config = dict(
    train_examples=48750,
    hidden_act='silu',
    mlp_ratio=3,
    init='small_normal',
    warmup_steps=280,
)
Rows from block 2 of a small class-conditioned image flow-matching model, named by matrix and row number. Rows with one number belong to one neuron. Each number is 500 + 50 x the weight over its row's rms, rounded and kept within 0 to 999. All counts start at 0. Numbers have three digits each.
After each neuron's rows are labels from the 100 images, of 14848 (inputs lightly noised), where the neuron reaches its highest value: "top examples" is what is common among them; "patch colour" is the nearest of a few named colours to the mean colour under the peak. Only what is clearly more common there than usual is listed. The data: scattered letters and digits in many colours. In brackets: how many of the 100, against the usual share in percent.
# fc1: MLP up (model.blocks.2.mlp.fc1.weight, 768x256), inputs 86-171
# fc2: MLP down (model.blocks.2.mlp.fc2.weight, 256x768, transposed), outputs 86-171

fc1.114:394470492517427484424523584601482518449433516519591499563509521605550549499492457567537460516541499442581568498500474501559481530481583501540497466527446513406484510405514526525531478424552439517565549625544488541386520529472428554463558491493505462506445575
fc2.114:568533491548511502503569506413525483557502443506448414466485515418543525455506511469465522463465547552456428482532576496486490519499410509506467468534535486589504442581482537458563613619497573515442548433524479452522497455456556484607507520519441504525481467
top examples: black (69 vs 19.7); brown (41 vs 19.8)
patch colour: grey (54 vs 3.4)

fc1.710:602470415583472549490474558502576597461548467486562541423447462450407459546448419570461559579524569521480605516475454507568562484484454478482449541428481477299467497476574473464547445472530528582519485435582542564560497449433544563361461549459526482447528436
fc2.710:446491589458509496456564497516503362534465553546472471471559501604606471523532557434489445443444445508460463588518449462453428515510430504487520477586519455614499542492506503480429585567447557429489514494454490474477535536513504458599537397495393562526487523
top examples: teal (74 vs 40)
patch colour: green (58 vs 0.8)

fc1.69:555511589522468428500493464559490425427478385505464405524509523496493424521509523444500428523505577547500528522572463600464509462383438488603424488483498547464506499428505473469504460558475647473460564549449490494552502459454460553491483478534507544476428382
fc2.69:463567471547453580505488566534486571598526563526545613482490417590433463510476430536514535499428454405520493512441569390508459556589446475385558491578479503454540473587533474497434556448533417544463402478506538434489436547482563455500551486451468527509562602
top examples: yellow (44 vs 19.5)
patch colour: brown (49 vs 13.2); green (36 vs 0.8)

fc1.765:480438505500342493470496445496428527501552450489517460476539446423518540567518499443561430527451517512515486586446563548550444578526508514541486490531474543387429391499488366508463477536520494439497447419506466570523481497411472501512440530436433504576611482
fc2.765:519506528491608525509486529495505421476458475521552506526505547568520420426529584541454553474531495456467480480576369475444513429494542460504494474535488464637570554482485603444525465458486498522504530595497483399491502469538508503534566388477557503400394538
top examples: yellow (82 vs 19.5)
patch colour: brown (72 vs 13.2)

fc1.741:476562526505511556482481529527495516470445443445561468534548496432503578511548582656520594574496499452530550517535596514404565483498487520543474429497416496486453535543545518427473575447517478485386484472408503501465468459453534554474514472520564461530551397
fc2.741:459440534524572500460535484612545529484533490543502457479415422460548498544516497402462516517510573565495390410476322537573475477476460472483533543502537498517495459451416476550521472632534479545500610476429540489494542516504478466542518557409484416420476529
top examples: black (57 vs 19.7)
patch colour: grey (72 vs 3.4)

fc1.718:496584600479464546500504505481530538522433532459439541605526549421558544467512403545469546592504579419481503477479460536505583431468411458504550457542484563406438583493465511565480512464545475519503578422533484559444594417401418482528450489561480551543498431
fc2.718:383482419488524431515441511538510533401473524517452493433419505484415428475564517451515496473493515456491505500577515403467433536484420463505448472505487521497500417452448527494471457510539447493508435507450528391434471485545526512554416504485504457463465462
top examples: black (94 vs 19.7)
patch colour: grey (61 vs 3.4)

fc1.248:502447429510544543490457511551528475524502530507443491496519529475515511480510558521536499514533527516495438439502482542482427564583580577658501497456462500406416445428400501477447459442456500494470482507439492461419538533525376557530424476455449442490519480
fc2.248:493453488511494481465477479463380435490529467530536493417533515551434552466532492468610532472452466511510445511391551523584527593627573576532447480449476415417471421438438500391542430501443467461484422488504551429628546574481469502626539505446508564549488475
top examples: yellow (56 vs 19.5); pink (54 vs 19.8); orange (52 vs 19.3); white (45 vs 19.4)
patch colour: brown (79 vs 13.2)

fc1.0:466538506364508447457588532505564440582522447468526552405484536493446513481472483551559446528515513542494474503585618472545536464515497536587521460470549474568461454376524443415469537441457450514487533525465479502454458517444502533446516463503524435556568511
fc2.0:551508486531472543477403427473489527436499483622553461491521492521504513552429508492470548514504585452487508509484519540571516575483496457481544461524521455528502491520565478489521486435553538472484465454574516431530511480562527442420491495401453508541435535
top examples: yellow (83 vs 19.5)
patch colour: brown (67 vs 13.2)

fc1.111:592589603495530570504468402507603537506422460529542403467554468488486458531432464436448542522364559435483463484507458511536521599496416557471525615496546458484508502475487505421529460485530434582493658536513511470478411507494469492519480489521428465444457429
fc2.111:432447465481414428480514583509408455501584554500500545519493489484417468471437470525540472489552485582467513500555536412413516443503582433565527383457443519527524456475410506492545557537488509450491518558477489538481534424481529519524529525522638561516496472
top examples: teal (87 vs 40)
patch colour: green (62 vs 0.8)

fc1.525:570491540529510462521573577460440441430426528596522541496424536566535456479565559474594525474529517484447421447528387378453518537454466561466471455494603491388442434504519397520544585462532488514508472496568493536331498511476554471546379508581459513476510544
fc2.525:501520444534505500489387423570499575507570493440492576525521482433397575487403523476471531562401558485549530585482697599544482498516643437566554518502404556578535500486488499533408443460603488454525521466444487475594519456530501540467569506443491472548542490
top examples: teal (74 vs 40)
patch colour: green (29 vs 0.8)

fc1.42:480505456560494435458512509549482619519500438582476365475473515519556515517432370560511475440472467530480538447480482485468472509526579462480477598540509486505554492607447447511498603424551565538579477550444461481416433528488475462460509452466443512479518456
fc2.42:532550542489543520496543584496489531578473467458471498560477532483507555548447632482475514478535506462582548499511389507499504585494532528601555532499554568553527500472539510572558535520446481566510607534497512490442547525546538526498465502499544521582549563
top examples: black (73 vs 19.7); brown (53 vs 19.8); blue (41 vs 20); the character W (25 vs 9.5)
patch colour: brown (50 vs 13.2); grey (29 vs 3.4)

fc1.2:609495491526460439428447509505475548568570471528513534488498490445511497410475549485399488409494455514542476471404479456463542450617565488464476497541530456512538497462508490509468485523562504482545458430507520514530478535485497413518548508397538530511518577
fc2.2:495456494621432480495556422471472518542472477597517427417577372468568539553541562435516537452521470519433518443506484502541510416461610514452497518526420481556500527492442555465507459626518498548483529387467433484525462495491522449539518459526475440455408485
top examples: black (46 vs 19.7)
patch colour: white (100 vs 25.5)

fc1.291:583514521587550437521573467503481521490496453538570439383474454503364466592443557486460446526485508534508423464519473447614545554602521548494505515556554531538381509534583510545394472554495537490541477510511536514564442517493557465484614423397545498499532478
fc2.291:528598524507454547549498514580463419479582486443409523528547428467588462467536478542548532523579403526439440455378484514618459459532517504487469562424519523500604503476475596488471486414462439539503555516485467516526565483479422564459542467498465554436557459
top examples: blue (71 vs 20); purple (60 vs 19.6); black (49 vs 19.7)
patch colour: pink (63 vs 21.1)

fc1.623:518493396460431533470541526523538528624622544557504447452497507474525490516476533443531448505497537457509527514568493478540552532419529508537418517493524437546488461405501509524468550443505464495465465435497469533523560429510521484542584433478520532552452519
fc2.623:463442588532449504506497529508490519471564539511501522523482527521349509490537524478618563488463550528540547442350490544523576458456609454482551473543424566510492526587507455467505502556403495528601496536501503410552413504430491423547434551525487435394558517
top examples: blue (95 vs 20)
patch colour: pink (63 vs 21.1)

fc1.544:472531470388462499463500493476555437490506501460505485463585437483605576514458478507489385329459479425519507489479488508553580525433560426437592564492454525439506484545454440488546407490470474430544434559538518408454508438508506464481507486413557368543475474
fc2.544:497436500642434511450528494560470551521499475508467487516464504417424501466528503555494473650612560564508464469473524614444489492580433440504459474498506503605478545482503471478497491581423512572474574420478484508583526540551487487506488646548390640497388581
top examples: blue (52 vs 20)
patch colour: brown (40 vs 13.2)

fc1.61:437508445525430518502529554475574493492551551538586482575454529462599461494508490493518660490474505535517482438464530523400432534491550440527462457440456430478421522497405506484585547512533450431567497434554480561403472466540549665581417479527409486469468500
fc2.61:656510484563557488458493559535539466453503511490414452508475486491505524500470515495537472585539493480479510537525421552580583459550497618387507488585471470535474412566523507549368559496524567569399504598438474458469515508446382380475583532454610464454490486
top examples: black (87 vs 19.7)
patch colour: pink (51 vs 21.1); grey (44 vs 3.4)

fc1.181:484511538557549523493456544501520525503462539525530520482498544383551459471515440476466435553499535417437512536500478482479422520519596557596522507398494484511552487460507483517595498460485511515482545446546554448484550563613520524553470451505572514521493531
fc2.181:493398572451516568502441515463525505537554469528534493519579475544437548505516439486568478527492507565532448527435555619466507551507478454449499574519547454455437521544537511407474510563481486535459432600492458499514596517497464527550642538555464474510485517
top examples: white (59 vs 19.4)
patch colour: pink (66 vs 21.1)

fc1.49:542445470505527527571594511516475471409487471437496519407627563518481529419497482578556518519520559558472558488457494522508445478427510524557488454590448505550511481447390593515488489556454424524515450510583525427432432462462521474542459501514481457520444498
fc2.49:485515518502496494403454411525475566487491511531451510586356482483456463581489521457457483546413461434543467568519515512504515514481525455518525511473592517452472503505610484485449486406529551451518562457425474544535528531582455491489528480557571588492536517
top examples: teal (65 vs 40)
patch colour: grey (32 vs 3.4)

fc1.332:514445528447587493524540448484508485578512508425532459415547445514519448519396551391362564481421448522512371473474503361456516492522411504524570531471497448467550522443442581539547528538536426517550535465544570479562545522526525592488522490498543474522500540
fc2.332:540491453547473552446430592473523490433513477548448500494441545402469524472605455588571467508594476497473549592557489614560497446462543494443466486576506556486482442507505487496483434468562572495461497489519476495441462512449528504447515635441519556475495486
top examples: teal (90 vs 40)
patch colour: green (95 vs 0.8)

fc1.223:473577519466408505538491427472503504547515526486510517496459621517522601513559450523445439529457386507453503404585442530475349494465456587537507476504549496616485437556562494535538604452562520545508446492491483545502444426452554484483541519461495544560529482
fc2.223:542437591567588444458534530571492486518538529423508427491501407477517514510450520476550575438557504508617471527459599476524648529521539471510535498427444454398462542482447485482504355474471444450500578553561507446441571517592430517472463447451443498516491529
top examples: white (78 vs 19.4); pink (42 vs 19.8)
patch colour: brown (37 vs 13.2)

fc1.340:527503474518423577504512453512537525482481519476550528438578496490523425475470418473552587555606558561488599513475402545512419429391474493455561533521547515417576595500548530478446412499539457411492536618580491509449521490583456514457405572544436512592539505
fc2.340:482487554551600413512533576508511498491516469533472450584463517556481571524517524510461456462401477482515452480523608391503583579613555495545369514512457481613467440544426405543532597455482583560507484426380481523566508469406529487481568450457499458479468480
top examples: black (45 vs 19.7); the character B (25 vs 9.3)
patch colour: brown (53 vs 13.2)

fc1.5:555451553506454486459531537546543520465507495523448450511544538573396444502528536408502550508412550540440491521509509385543525487425471516503561440563467563453470447454454519468443461574472458494475477515357507578477558440565493498621492557542510505479491460
fc2.5:493529425490530464527439499486452548537486499431518531475542462425579610451490519560519459569570450415512531565471493590522487546616569451520453593440510494516524514574511499546614519511509497549534557565652532426470414503486538489364484535476491461501526545
top examples: teal (76 vs 40)
patch colour: green (75 vs 0.8)

fc1.368:416452454527574478394513433433461441480469427485606588417489357426460517540537533492493491544450518517352537535533495505484554542465391595506479500491580496433549514472401436560483510558412453550471470480491477504515463472475586455464480494505493523431606491
fc2.368:567510533471443538552463517599486555513557466540494463558554578554547424469435439509448521397476580486625477558467512498542515500479629431506520531540438480589436525570573548451526515430548498501566569521477515446527472512564409524527532447465482527570377495
top examples: teal (69 vs 40)
patch colour: green (28 vs 0.8)

fc1.730:501556540600423393398460486462560482454470400533523520562457492545557469535565445522588519502477552560462441405487523583504444605473467414533554509456540467473503485516539418565584504524459484430519503506545577418469418526553482437437479460536429487513515617
fc2.730:492520461448553546535514535496385528499508495477545400413513446492532589476477540528479495489537495433491542480505452426474505417538538597425488475545429551579451441534477581452389490465478493482494496483492427571554543462387521484548471543520490481527458410
top examples: blue (86 vs 20)
patch colour: grey (53 vs 3.4)

fc1.606:484421360439428485521486429511500526539475553474554407380577518435544548502506468462523437408441499533402534386505480414555497525563524453429463548550560536541550491525517506474463419508438600517526425515540548514448462452472494415510435495500523403445543416
fc2.606:514641577505525621471603579460474480487554463545440563537439479497481500550520515530537530546495540480572440622413552529479491499471426458518564500466472508460515559495489474486516513574427454488478589484446455517493526565480475628470651446452452565638453575
top examples: yellow (50 vs 19.5); orange (40 vs 19.3)
patch colour: brown (59 vs 13.2)